{
  "encoder_arch": "pvt",
  "model": "contrastive image-text model",
  "dataset": "drawings of small networks of dots and links",
  "train_examples": 195000,
  "image_size": 48,
  "crop_scale_min": 0.8,
  "horizontal_flip": true,
  "cutout": 0.25,
  "tokenizer": "word",
  "vocab_size": 54,
  "loss": "softmax",
  "embed_dim": 128,
  "encoder_norm": "layernorm",
  "encoder_norm_position": "pre",
  "encoder_activation": "quick_gelu",
  "encoder_mlp_ratio": 3,
  "encoder_head_dim": 16,
  "encoder_fused_qkv": true,
  "encoder_qk_norm": false,
  "encoder_layer_scale_init": 0.1,
  "encoder_parallel_block": true,
  "encoder_inner_norm": false,
  "encoder_moe": "expert_choice",
  "encoder_drop_path": 0.1,
  "encoder_num_experts": 4,
  "encoder_moe_every": 2,
  "encoder_expert_mlp_ratio": 1,
  "encoder_experts_per_token": 1,
  "encoder_shared_expert": false,
  "encoder_patch_size": [2, 2],
  "encoder_depths": [2, 2, 5, 2],
  "encoder_widths": [64, 128, 256, 512],
  "text_encoder_causal": true,
  "text_encoder_width": 128,
  "text_encoder_layers": 7,
  "text_encoder_norm": "rmsnorm",
  "text_encoder_norm_position": "pre",
  "text_encoder_activation": "reglu",
  "text_encoder_mlp_ratio": 3,
  "text_encoder_head_dim": 64,
  "text_encoder_fused_qkv": false,
  "text_encoder_bias": "none",
  "text_encoder_qk_norm": false,
  "text_encoder_parallel_block": false,
  "text_encoder_inner_norm": false,
  "text_encoder_positions": "sincos",
  "residual_init": "zero_last",
  "optimizer": "nadamw",
  "lr": 0.0011,
  "beta1": 0.9,
  "beta2": 0.95,
  "eps": 1e-10,
  "steps": 8900,
  "batch_size": 256,
  "epochs": 11.7,
  "lr_schedule": "wsd_sqrt",
  "decay_fraction": 0.4,
  "final_lr_fraction": 0.05,
  "warmup_steps": 260,
  "weight_decay": 0.3
}
Rows from block 2 of the text encoder of a small contrastive image-text model, named by matrix and row number. Rows with one number belong to one neuron. Each number is 500 + 50 x the weight over its row's rms, rounded and kept within 0 to 999. All counts start at 0. Numbers have three digits each.
After each neuron's rows are labels from the 100 texts, of 14848, where the neuron reaches its largest size: "fires on" is the input token at the peak. Only what is clearly more common there than usual is listed. The data: drawings of small networks of dots and links.
# gate: MLP gate (text_encoder.blocks.2.mlp.gate.weight, 384x128), inputs 0-127
# fc1: MLP up (text_encoder.blocks.2.mlp.fc1.weight, 384x128), inputs 0-127
# fc2: MLP down (text_encoder.blocks.2.mlp.fc2.weight, 128x384, transposed), outputs 0-127

gate.81:447532564554552489530499403463406479537399545479465551491497585508497462428429492483419435553505537445502509558477502523513589517553525422564589393473451537549496484511545463461446540500423546445509465450429521554518543519551564512575565452514414509434433391411509499530503468519432531507472543519447534426500416516505540516515507414489534390507438463425558424416445472493498527447461
fc1.81:477547577570551513556525440492461459552364550498471552478480590526494453412378466423476493562494552487457603544445523479511545515536513402537567467434506596542513463458531502398440553499445550454485454459457559509542557555553572542610569429538471542431495452454496513491530538546446561488528570538505607469549462546541536557536533477529554454502457465484567454490479494546529517450444
fc2.81:474507572519486410486432476428419481522478493488511530492518522482522485476459540500459419520517476484516489487520468510468517487497496526499511471512433482483531498509497504507458559488484529501521488430442443566612593443515476490547559470547460462476392442430527506514495546491433453476497538472424504431504468505507481463473498423457537378492479466426538396463483493814466574488515
fires on: "dots"

gate.74:443477471522549494544522501519492502496513478510462553492544477548442480496522557499521452420401404546460487585496474568543552627580550474481570534579482503567503459548404404529461610410590572560604456458486522464431477486509434532557482535488541523524523469557501482461466536519438548586495483503485474445431576526505396492403540391440533453403518551442502536511445462488489525525465
fc1.74:434440431478485517561561544554529541537550504548541575519559482534459506513497553471538500421438414559429535565509499536517575576547544445486556508572522533571539478492423438454466592439586588582588430425450459435474464471506427574537482507522561555536569526557540507442513560540465574573555489543542519460444587544547445541445544444498556488434573537499525546557498499559537561534459
fc2.74:430499475550490507502485416482502510490594490495466493455546543589535475539512483452518498464491472458570544576492559554607540583567495552489539497620476477574498475509464342477447545466531569565540430528528513517505483536489428552461448495443501488485506424576540428492446506461495546539472502545549470481456553516473426483497493323484538533481446494464517531525394490333524460500435
fires on: "groups"

gate.300:511556521461487447442431547514488544491500454538538522545566588484471523522538588566509476458417546468530525398555404443446479504527437494464395595453561468444484558484444443495454459542576446489524541546444475552454467471507503418532589519447441442559416475414512560536526579414526451528493541531556531463519469440438535437543443519437529368534530565476407502532506507497463542551570
fc1.300:443435516570556575572552430458481433457457516424446440430420418509522462482464405447476468530554433529509450564441569550555526514473555543495557421517431511556472443507562527535531537450431543502441436425556545521548566562528543548463433494516543528430548463560456429473451426556470495466456456433422437504474487540492443493440508454525452585454437422465544485445452462453476434440443
fc2.300:507465445554504468562648506567539510477476459580504509556501488525524489526488487416484481535616453536443569537412503514541449496414494391603517505644576571505455471517480423428531547514556530517485415487478531405565480505530436552493511464489601558517534506404433485460530580542444549466523539562463426615482472514495515504522486437529537513532517485573490470472555438485447516494538
fires on: "4"

gate.175:543518512490452463409534545395516552526431501532413564549465550487504394508535433559494543451385399466534500459468566521501485457506540570413426418566552556452534586520539505542497475540479477503545485442434445479551549499569439468442417479457527522556449509384503394539532510447455516480492432456528428501517543527521479455419519456497511515421553565463460436421458541451499429541450
fc1.175:428494513545569561599474461567473431445526471440536424420510440501476572422446537425471428581568587485480471553519447492479528557461458445556570564427434434520453425482437478479514522452520507484421501547558582545444472549487584496564594531510452450429498473576431567449448497501520460497462557517425545473482444436446483489570452503468478453512413432493556546492503433507449533428542
fc2.175:445475520486544604615480463598536525543631502485533456509579504443510518498498486532491535466474561527493532595472506508557478507529472495533502526511421530518509439495497456488485516484541522517515536516501585494393365490460505512482502540471534506460563486589540626473435456496617473540448525556513616475507574579539522597587465507388482495532481496506596519523551503396603470492509
fires on: "links"

gate.165:444461465532518535549452529511497547464500402404547551547402562568526419514475511543526421435542484568578407425588550446575538438470454566485456496471457528581432500528538566520413559479448573530413467466462467498484492549459589460484474488459508584531477397546515540535494428398528474540483413475451509429481508439455520483540396512435528515542569498499463508443490482489515545549428
fc1.165:439432452500532565578546553547528540502499422447542577548417549548549425549452521544541426450557463585568455433589570436573535435446478530521456507461476582568464490555542556446430551495442563564413433452437452461520542577476583517482502528475580602526529465539520568544524468417536516533527418542534538465486510462480520526523438522459543540544575513553478529478508515538536556563438
fc2.165:482510483485479475503376474465495507537562469422591502554429551530512478533508495545545479478461559454508421486704526474487521480508453501490471495470517509511448511530436553586431549479488540504475560500473390531409441506457489433510487527412421548461411460590527559546519497418535479533434466486504597430416549455470502490504471517512516503545570465404516491489518535469524508662455
fires on: "tree"

gate.4:539480472506480474457571445499516535488510504452565526512577412542416561431447459528444483456428458564447507430480460498398543508522525575456556595437550430392443512435496545587434507474475540466539515467519460494525470448478498451548491399473475449569510560491544399515485476462471438487512543429359543452460469519507523509552406529439416446498437505380455442515587510507487549490543
fc1.4:417411540566551569553410448350467415444456472439478405428351537427501487528515512490587498474485537454526432527600471528523500487511467500520448409538457527529481565546468489487508520546485486618430445422499530587469536564543534491550521534422470476435434422485480545463446455494483470508459488508523489438428491411489491435496451481471511452538496468511498502478411519484479467529411
fc2.4:498578513461501474496493528575541517564533495560465553510507500509600489558496542512519533549535457485560519499480549460523471483435457439547479536580501647530514470544541465432528476508533452469444489532495613419552551501503446511439552569538593541464535509462420591471508532501589578478540413577616415551520479504477470539450549400603556578440578532594532553530496530555467467530516
fires on: "6"

gate.17:517447446446471554453545535494535531495497506534545525564522439453401550528553435491553542490547403478569453536480550549470581524563421577524427518455463505520377502456528497507520469569584431562522507448422490481513476517493481530445466593397527427403495548458420532476453427460447468536495495423524454567516464409439475504437470544500362477461468480551512540473397512483481407520541
fc1.17:538425437440448566445552545507535538515479496549525535573548458434414544509555455495579561513513424493537473539477530586469567528564438507542444530453486490513427515452528476506488458563589428612537517440415473477526506494512472532443478574366517439405494547444413551471453455477423496541512496453552475580530491423445448518434485544517374492466505484545530543496402480504506401493554
fc2.17:515457462535494560383465497415525468429434431487549513515512484517414497491513492495534491521475452450476474481548480506450580513513430501515463509443569458399386530502496524509500374554527446506434527463453561498582536525505487503493522488379542466461518523452452555492458478469451502503544465477509462588492528384429502464482533576594426521441526535555423473512418517677538456528596
fires on: ","

gate.47:530530505473474491496419591520506577489518516554519575542541507404513491559444453610440449455516434550543451435460546444430507460487526515475597383486470553449533455525478493474424595412400390447534558556433480491431470445514487529469493498473424522512441493493427481521492557521490492614484528459516531512519384523507413543589552443506473468419484495530532510443526392497508506428524
fc1.47:476487475520524500550599451486501459493468472459457444478502473600498440449590553386439473646489560451534577584519489567556471533472465469483470600510452476525446491425495425509599448579615523538479468456495598503577543563537517477613524500515606494507541526472499519441504515431504469372498487543489490518482567490474526469419423522479510472500515526487511471525481555487458494602569
fc2.47:481465428492551523482569416475509411538443474423454443453434504553435467419572515455575528451452541473472519560533515573556475583532481454545438559520586499479461583602474543543533446583574599511424457387519476481524544574451447450445491552499522485459554515516531490544553519505489561482567508565417448508474585560468572426444444550507502556543507515476460500570469558567499549550453
fires on: "16"

gate.276:533545528467482488431445549497494530474502438555553512525547577499472509514537586564503514443413547450518522382554452425451481471563426465506428586479563458452493557520447452488480443568572433515531546549459463546472455477487502437534568543464461416552401463425506558506514585425472449531491532552555545466483449403415516421536460512425530375533537576461410491536446512491453530540546
fc1.276:533534480454455446429425565559495554528529502549567532572550597493471533499538563585517505431442535460514521412552451426441500493524431490478412588458590469422475585472453475506473450574561446506561544536433449514453456448484475457531570532435432473558439530460522565546546581404517469567533561528555548458509498458454558484549442571462514407543561551509427514553512518520503546568556
fc2.276:484539550445496533432355493424458491525526543416491491443504512470473515480517510584518521467381551462544429473582499488462545507589509605401483505363426439499546531490517572568469455482441470477520586508526476604430516491470565446505486542513391441481466491592562520542463417471551454536476454441539568385510530484506480487480512559468468485463475520424504520526438570519552482501461
fires on: "4"

gate.378:448550545493527471567452524440472468567485506433540493608550464426560427560531447512507477557464530570533463484469440518459478550492532561496559572601435505429530557550569405571551450447532488472545541488506517554517536559433549431539483523521548409567524555499548456447471426520580462436492538468462610441488401541525451426542495551491406511476479525396459536404506494489481423438503
fc1.378:513432462532430507445527476555519560438522514566484548437449516561471555458441556525479463462530451446531556507554558470529554462540464449470453441426548508560436441419435574443441539545455473550435457464439437439452453435585440541481564445444460568430447435452453522540436572450419520556467464459496427519499557433453541542451484438446559435519548450579584476570452483462450543556514
fc2.378:602571549595507528440540509561520498509538501654446575410494407537510521495276517503507467486557502523566550476556560529494476510518535467487430446532584468494537452454512484368411476548443434524517508540507496508581520550532496591477494392559502638512486515475585478523506515498518481479559458494512491522506488532473497512524531527527458521523484467480470511515496473560550488454566
fires on: "five"

gate.350:486529421521484448589507546527497559533414477513456522490555533480544482432538535454361471511584537476477541571451551594520411570470457484441433460558469505513476410396485475440545582454632470495525514524422476466539487480458488495504480488543587556445509542520436492503534521415548485410484474514500438576460507557445517482503466486521405441484569454514529394500580411479507563433538
fc1.350:438476436521491482617554554557524535536428520513490505466560545497554525452512495448438490447548548528473590551437561544510423590482456460460392504540539580510494442406480495402551543528618518549491462459421414441565534508449483566466489491572587558445532553536445519482544515489567533413529492522525426528495540583495516535493478547555462489547582441536505440545589432532545555442477
fc2.350:494496452566535480557511507523502500502423394500473451463547528485560532444507506438480484494530534462486589476460480546526453549479454495487475474614476409503493461481521461426544470534642500490509468529456500485641575509500515473485571544489623498464534527477465480532585470536500442440471496528511401581451522537446479461523490462526421409549543453546458406487573466411494527446677
fires on: "wheel"

gate.158:534504537450591501465509499447453474483451539585557430446437486410415523443559520448483561446438525555477391571411570498500426492430537443550515546446396556478479539564427544501493582592494542560506559494506526577496481398502533516544513476438543555510496520507445574405483522522483517545492581518409523526518532462520562472480426531397503496455549543489545415422561532494499449513430
fc1.158:564547543450565490452499516455473471491458548620543459422421521442442517474563516425510578467467539539475394564437566476533452471410526423555516524453410555506501548541456549484526580578480559558555579542540563557531503430525525560540512485485576590512528542545439561435550544536505546555543577540462539549529546479549574551511454546459535556482539555545567459477557555533571472533430
fc2.158:481461497472501389513488508379440489517486531485539490521487508475487505514510478477514512491484523534504469518484485510515451499481526504574516521488474599481469615619466500515505524498518606495450526451511515549329446352490496472513505503382536485528503518485479494438429489514495490515496610503388562472518495476599536376518459571372487518514511553468539482454507505502332478500424
fires on: "5"

gate.135:524489522450477503579524466524610522493513516495518454568533557528495436575437493618483501586488599538534517517495427514511466439459595506495564493496464551405562468507534444542412583520424386559547556529515438503481515429492581568567501504471455558581480503487540509488453534471446465539499500452414404497532519384548459536492521467501547477568506447501475422549443485473494386395543
fc1.135:553485482430457464584525487538593535526537496520520471576558570558533414602446573612457516578496558508549525542535409542517465452441563531523564537574478545397537467507494458535436577521450406547559573547506443487481517434468559554582511530481491561582507526517570523485478545447450478523521468458411397489537537386546503531471521477510537491559541485517474437556445508499499433439571
fc2.135:404497538476494515608480510559543587461505434529507442628571567478541448633505496517500448544513601507514547524467434545499489473412570498456576468491494521499547439510540452529474646533512487530548474517506453549516506452538607593554547524477482507568484502510417460503423534509435405503498472480450502501541476459479478552617468447452502395552462476558448408477529480448484458476523
fires on: "21"

gate.305:506576520544513521534490451522509479576488516535563431561446424532475551467467585444520407404490525536489590478406520536465483601584432582429452537512534566620540432531467546576517489524582449526442489492512478541506513516533486495471464429463515487416411560523395501477462571547542349461478536497504512493544514442510436466493524515523514508557438410523504447490424449457478413496542
fc1.305:571555582600571575554560485557569493495467542568547440553443428523453519492453567424551448467502529583458587490466499494519509553540471578430468558539583568552579462430496516499577463508547448506443454520534547548558578555609501559507455466508555538430481576506444533467510571577528424463529523500573528507538545439537533535528547540579535533524461404561520475556478474537536446493555
fc2.305:495464523499592502589455432437541515426489493508495517489526499563497481518493509537478508545476508520495488521503527495617500488495498529480508516505532469454497506445454467543543473498491536586432498454454409483552360604514455638485483461564505478555384462527497469476536482461493492499233507501508553465518534457490510519492479508468586424469492541469551657483536493516517499492447
fires on: "orange"

gate.363:454531539493542515559483520436469460578468475440546480583564474427549431534525455537518472549466539563532450469460456560454464568483552542509553544589451486441539541558578394560545464450531493457560537487520510561519543571428562421532490532527540417558523565490555460463496434521590456440479556486452582455520429571528444414538524551506400505485457541390436529399516483478472438421507
fc1.363:499447451498421498449538462569545546429520489568434535431472472573466553444451552528482481449529447443494548510550561483531546440531439458483447433434571514560454416416433572440454516563463438526418459478455452412454441459565389532448514449464449557443454430459491505534440551442430469527475401480537409518462552423428525545434505411466525466530512448565533479563477480488469541521497
fc2.363:606572552597506528438535510559523497510531502655449577414497409540510513496273518503515463491551504523564547474556557529489474513519535473486436448526586465494534451454515486369415476544445437518515508534510500510586524550536495587478492390558499637516491520477581475527508509500515478485565458494510491525502490534477500512524533536529460524524484464482467510519497479567555492457569
fires on: "five"

gate.226:524518526491469476410511521422517535480430525520464539543485569498543425569534419551489564445414357467535504442455538516498462457513529593419396405594556549480520596501551513532527524559474438500543486440440430503549546498556445476398430480487529534548469483405489401543506495475454504487493423424531406494508526528511470466415504464502511510469559531494425440468510557446491405533441
fc1.226:447476497525546541578478474584463449479539467474567447449513449478444574439431562410505419555593598518485497550566415496477553577447461429572556600441446456519440431493429459460475485463545542497467515558546558526443450495467571501589589528481475448444524516590466580446437516519547455509466568550444578476484468467452511502564464520476452468490422478506556556522478429505462579464541
fc2.226:459481518511548602604484462600526531522622523490520459509566497470511502524504482502502545456484562532485524586451513500579464516541493476544511530505438537507491433492488443505502511489529540527509539513536627490407369488456497507486497533488529510504577492595514609468436451514614483541451519575502586485527547577547522601609462517381501520537450504500587523507553489412624450470495
fires on: "links"

gate.314:544525531479466485413505533386518552511389492527445534551492556459557408544517450583484534485405392500542512460464568519512480444512551559393432404563558562483539609519541485527473515542446456491547491447439440500524555492566453465430448478476491528558477454398497376547551508458445496471504427427522401497499506515523472448429497472484521495456558513467449457447467526448504418534426
fc1.314:437448473536556558595509462563476445488567457441576440452501456518411567418483573403531437522592582476482454547564439530476557545459437458590571581437427405495444418513442487493505508452517583491439448512539559518467481535436539506565571550448439433455522500606475573501472474483522461533488549544449591480445496450452541499530472498475471465525411478478539517492472449512484568474543
fc2.314:467484511496544592605478464602556521521612525488530452508552498454502519501504482515507558461472560516474532586467523529577467515545479493542501539522442537497495448493506462503506498495535534507521561511513599468391347488437478511480498534483533519465575498594518624476448464503631498533439537555495584491527547587543522595571466524380488513537455482493561521532530499400638462495521
fires on: "links"

gate.118:520450458504460548468545529487528555457488480516563526543552450448398549530537471459493552472534419489516455591442525560457587486568395528548477504449465482510381449426491446494536455541579395534498518460442522471515500541471507518468488535415541433415484538459377550438451423520442479521484460464521468574491484402437430502488487525502358465487490514531555513433427429490502403445562
fc1.118:501418420478451559476547549487541546477502483482578555573543474458395553540534437486562534491520386498515432557477557549467593460576412506552463533418500493482394459428539478509513464550551407571493510430414471464513517524469472535454465526405517456421511534462447538460478430498429493565516482494524512575514501420444433524475480545497362502515494520522547551466404470509515403492575
fc2.118:498464458511469562404460509439497472407452436480562498526533497514425479510517494485496475515485435471512471503511471515448578500498418512509492505432517449452385515496497487512498420537535441507432524482474570490577498510488500520514513491368518460497518513464435580465430478466439482517559456457495480590506507359428465499482494572546421518442519516551424470493432483736544420504588
fires on: ","

gate.231:515468466479483547480482532520524497516511508450554508470542562442436570433502377553485394495466461629540526426437579473408494449486498427460564347438506495537548529449551429468499488448423475557532529477514501488433422460452453528466509476498388463590519438436415465441574516564454512538491556563506475460532517570495470494546503515471522482473542378497528544493567408495457509446526
fc1.231:464511564561520474528504451448481511434468470513479494502469464590544438552477570454479567456537465408460443497525436553563519545512457608479416615562506497433410507526433585534461529562549492453464476498507514532541577541511556486591456488430519531416448470547508447555430417408528451448470433428441458490439464402463494490501445448499455460529438610451440444464427534472510480505438
fc2.231:565464435486489453424570546478483523598498505541502552533474476539505501513523534475505547531538498441482498483607445497511517608504494511537492542521544537440395598614463587454494460496576571433482448431428476449580562495456493400501565515485621503482553584484535538595487510486528520491564485597526495540465501533529545470488535532598518567513506545546476476475477623542532620571529
fires on: "36"

gate.87:499529507525519517512485438551515462556468564525543424542424403511493525492499601430469425406494516509457520473461489488416493568558481636427468536534517538628542486536494503575535507505570423513477488480481470563512509510520522496428477472467491500449447540509391516483467556526544384419473500453499504470483479403466421453437532480532475498567453337484477413499406469446477405497532
fc1.87:532541564599510502537465371530512466479520527517502430516457353490577515435504582443482562457491586541396589446466526445526495478544497565451489520598521543564598450510569555488539483464528497528454524532523458500541508523503481523437476447501537528453412553496462581470482537562546469336494504408554381450475502489461428465485512452559511484515508411523510419496462494483519472480517
fc2.87:511463521497608508571462451416529523440482492509485529510542501534490480502510489543486513552502504513481481518533499505612509470477531502495521504502526471441516523449468474547548496480488541567396498441456421525583376601515451654485490479559498483553401493510506501484544481455478503497217486503501542487495530444509527514490469509479575436457504539462533647485532514547503523481465
fires on: "orange"

gate.253:426468464502546499543526487519489491497525459502475540495533464533432474537512577532514470430404398526473475544503453557515566585565568454482589500588483481566520466524412386540424602432578545560594463445481493479423448491523457532559492559451538528532523480521520471436457542501440526584497484515487496432418556492509413483417549371415533424421521562420492520504450486485453514531458
fc1.253:445462446491508500559534517540509524521565469530518554499548480559462497531509579509529479443416406546456485559492487552537557587571556449509581486589468471595539462524409411523459590440577570561609464448473485440432416468488432555543463566488536534535532491542524499418499543524464553581518491556511508468450569530529413517455565389426543440452545592447543548528497496512493548540463
fc2.253:443473464544461507524494423490506521504603496498477494478553551588541467539528483480516494462500485464582544564464575542612541554555495533487555485637484476586504488504479352479454557470513580565553437548524501499493481519496427573464468492424505500495532448576540408476462499439498550536482497563551485488451539520483429487508494329480549544470457504481532532513402487346529453499424
fires on: "groups"

gate.232:465472500592567557500516509466533543520461400532514522482480604431542527528477512434515405567544481528515511519580460558577482523425492461409453407543451519535499546449487463488442591554543546510452492472470485544522532449567438491407585501402536500498512512439480372539424546526464364519473566537507519552495500500454523433530499459466372362535505471489493487500509540445442520477547
fc1.232:447453465582567564551547543527568562549433440539526547490515602441564523488453540435507431556568529531483547529564488562566465533429494450414472421561493539540528530439477451451455589543560562540446457456440443484549556456560449537419574488424562534495540543445497385536471550533487404519525563556528518560488514532498541492555523488500409395555554452527534476531551543504492539454544
fc2.232:517495365500448464571590500553544538551435511500415564548547455536543492493573550481506574490528535475536542510486525511623404556500517453557552498631544505526493498455500477487525518527558587478555485522452478433542540459513475584424553492498671527499665586527502407488568460475521493475582502569495450569468482574510538472529539496515510541522542484530499466484544518509555522495520
fires on: "wheel"

gate.98:525504538473474483430515522395512525506408486506470521544464564501545411545520415568471540473412353490545516415465558535483478441517539556383415412555525555444518581498574490521511506561450397474522481454461454503537538488515440427409429470457532514554488507374490377526509487479469503480490461447510438497499514556525465460421499461485515507507564531484429458460527553451477398553464
fc1.98:467477442532516547558482498577471440480578450503549474465559455491406583464448571438515430546582587492467465567568431507479526531457433417605596553432439433504466410532420474476460535481559561537450498537536550519473448531474537507559572515469468447430484497594477606439442528466521433534489534539441577522464477440443479479536461507480437478440440441517561541496468439514471565440549
fc2.98:464475519501540608603489457577569547520608532480521471515566482459493512506515461527507556482473562526486527581442513520579467507560487485541516538509432549504499454480513452506519509478529536528511548511516632487400371475463498518468500533486548503486584494576504593461422459521615492543445534562480577497544541586538529590609478513375493514539450512501590511522543504397610466475517
fires on: "links"

gate.267:479537502522528552525493459555517472588499523488559422564444431510466524510532580450519436417479520536422536461454518526452510595587456587433440526517522524614563457515490486596534465497567401505465497474479506520512518504560519507473478495443507474412438537507377530470479559543507377444488504473520476495506494400472401471452521504539485503548423378535467394470421440463492397535542
fc1.267:564609578584536507551475372555558425535493590486516414507389476565513497465501603438536434443531572530467521430443500435517478574548484595438442544560537554578549473526508564559569505505540530483459535578549505550530511537539517535483452444527538517436439544566420505496525548552586405435496582464520490463528525488533497496466555522561558505538465396541533477509520474497521486522504
fc2.267:502458520488602512588468443428538517435485491505490525491534493540492483511495502542479512544481501509485482515530517494611508473497507513492516513501535462442507519449463479545531482492484541572420498444451394496558382611512456654491485473556505479549394478513507474470551477462482498495222500499492536465505522438512516509486480504464580419461495536455538652487527510525499516488452
fires on: "orange"

gate.72:472481466482550492516505487516449438504535464547564393518545558424522471571461373583455516573522408449448526558507418465469568456505514446564484541414547522414464439579579497459419485451519427559485474461483468488483545445470487520445441420497486462384490468483520534506494557536483543536507610467521557481584518461423431490434509557543532478406415410478436531532497485490501442521580
fc1.72:546540543543437493452465487466545558459469516411471608500457462574437533435538578459535486404452583559572444422525588529515490522516454584434515449541441461605510560432455501570539522518463565429527550545520532531490447552500529452515519572461485511605503498499472477467489410435473431517471390498466411502405480482550535496522447448438445501602554558484554458463446495483476510470426
fc2.72:556482509443416470517527559501589538515485604499445585508496451537453547487514588489509525413471582587522507478454580550466483507534491504444588506549460552568603523405466532510570559489449554474608543526482524441461430496540511490551519554576498546555533543496517461453477454470507526475533435468445458492438464539650589534467453447445473565584551534504594498526483508576474542459421
fires on: "star"

gate.214:509547529468475466432426532518480520473504457549557510523542589491446521507543580548493497439414559456533526414535427422439479495521446467481418591470575464439492560479427434488466468562567459509533530558453468546439460480510522431551597524463436443566414467418500546502529577411514437543495542538553529452514454427431526442553441523423537351500542562469429500528478492494447518558548
fc1.214:452463506555560567564565444443493447483464519442436450438429411504533461489473424427487473573564434520505447577454556569570543527472564536504573421528427515562473434515558522530543547443427544491439442446568566507560570558535528546460432516518559539438568489560461439477451431592474524464463454448438439540497503537529449506443544450536442592460445427502553492460451475460488442454461
fc2.214:515463448554504464569648506573541508474472460583507508559501490524528485523482488417479479538622448536440571538417494511537451488409492392599519497642573562497457463512482426433530549509555527520485419491473524399565479507527436550498512459490602558514533506409435484455532582530446547464520541555460432616488469510497519510519485440531533510524523479571496472470559430482446514494539
fires on: "4"

gate.145:524530457434475475441546542527403560476571537574578546546504407477494547558468481479435484534587415475546491560535490431458532466556458479451508452519477577565490459498427440425462553541526404420515484552417550474517453530499523540540491566514567454486446522515456547506442466482502474536478369425535581534423456469453429550576459517545452449379516543542547585419516551513463468542481
fc1.145:452474548587529537570561413424522424493423433400454423445466596557441458442519461523536424545409593500527545463467542559565470531468511499489511523446521441534522547467561493551530527570516555566444462437578573546472549563506505451577519450473451518510475456467464452452520524421471461460450581549441495491475565492508502428447408492430498493601454462433469430575459498436462479509500
fc2.145:435483560460555569462436451488563456529462552446478457471448545493475528474505493570557552374434550516485456482531500524496477515556511485497445501416542507505527551575529537552431477540450538571435516419592381610441491504490484485390458526463374483492500472557544487536494514559478563563575523498477508394567537534525539485467519581424531563527522433444474561572480519524580517509388
fires on: "16"

gate.190:473480478526518525529522496514499526494518458539517575487558486553498451498501578500482441463445373545485499571549479580528587601601536467484573526599466490562500477538401401523405605430567557564612479451483508461416489508541447524538522538463543512497498472517523453440457555505428528607490530486491501464458559511504398508412520405443525421431541544455544554532434484482443522534496
fc1.190:564537559513470486451471496464485474488451496486489445512462519428522541466448441493460515570582586468565523461479517465448438404386431532514435467426511534423489520468573546461558410596436410429389546556515509560571533493511548452439530425486462462463454505426453526561486459480563427394473483491476500545535417479461590465570447559527436510559470464544491424459556479468474454433524
fc2.190:568509538447512491501505581518487476504403510497544503539457465393472523472468501551468490535516524548438456425516438441387464415422512444519454497373510524436511518480537642511535474522471425451458583482479479489494519460500586438538550497549492508511487561421460587501546511550497453474517506444459537502551453474520561526509497668508457454536559481532482466470607492659476522487573
fires on: "groups"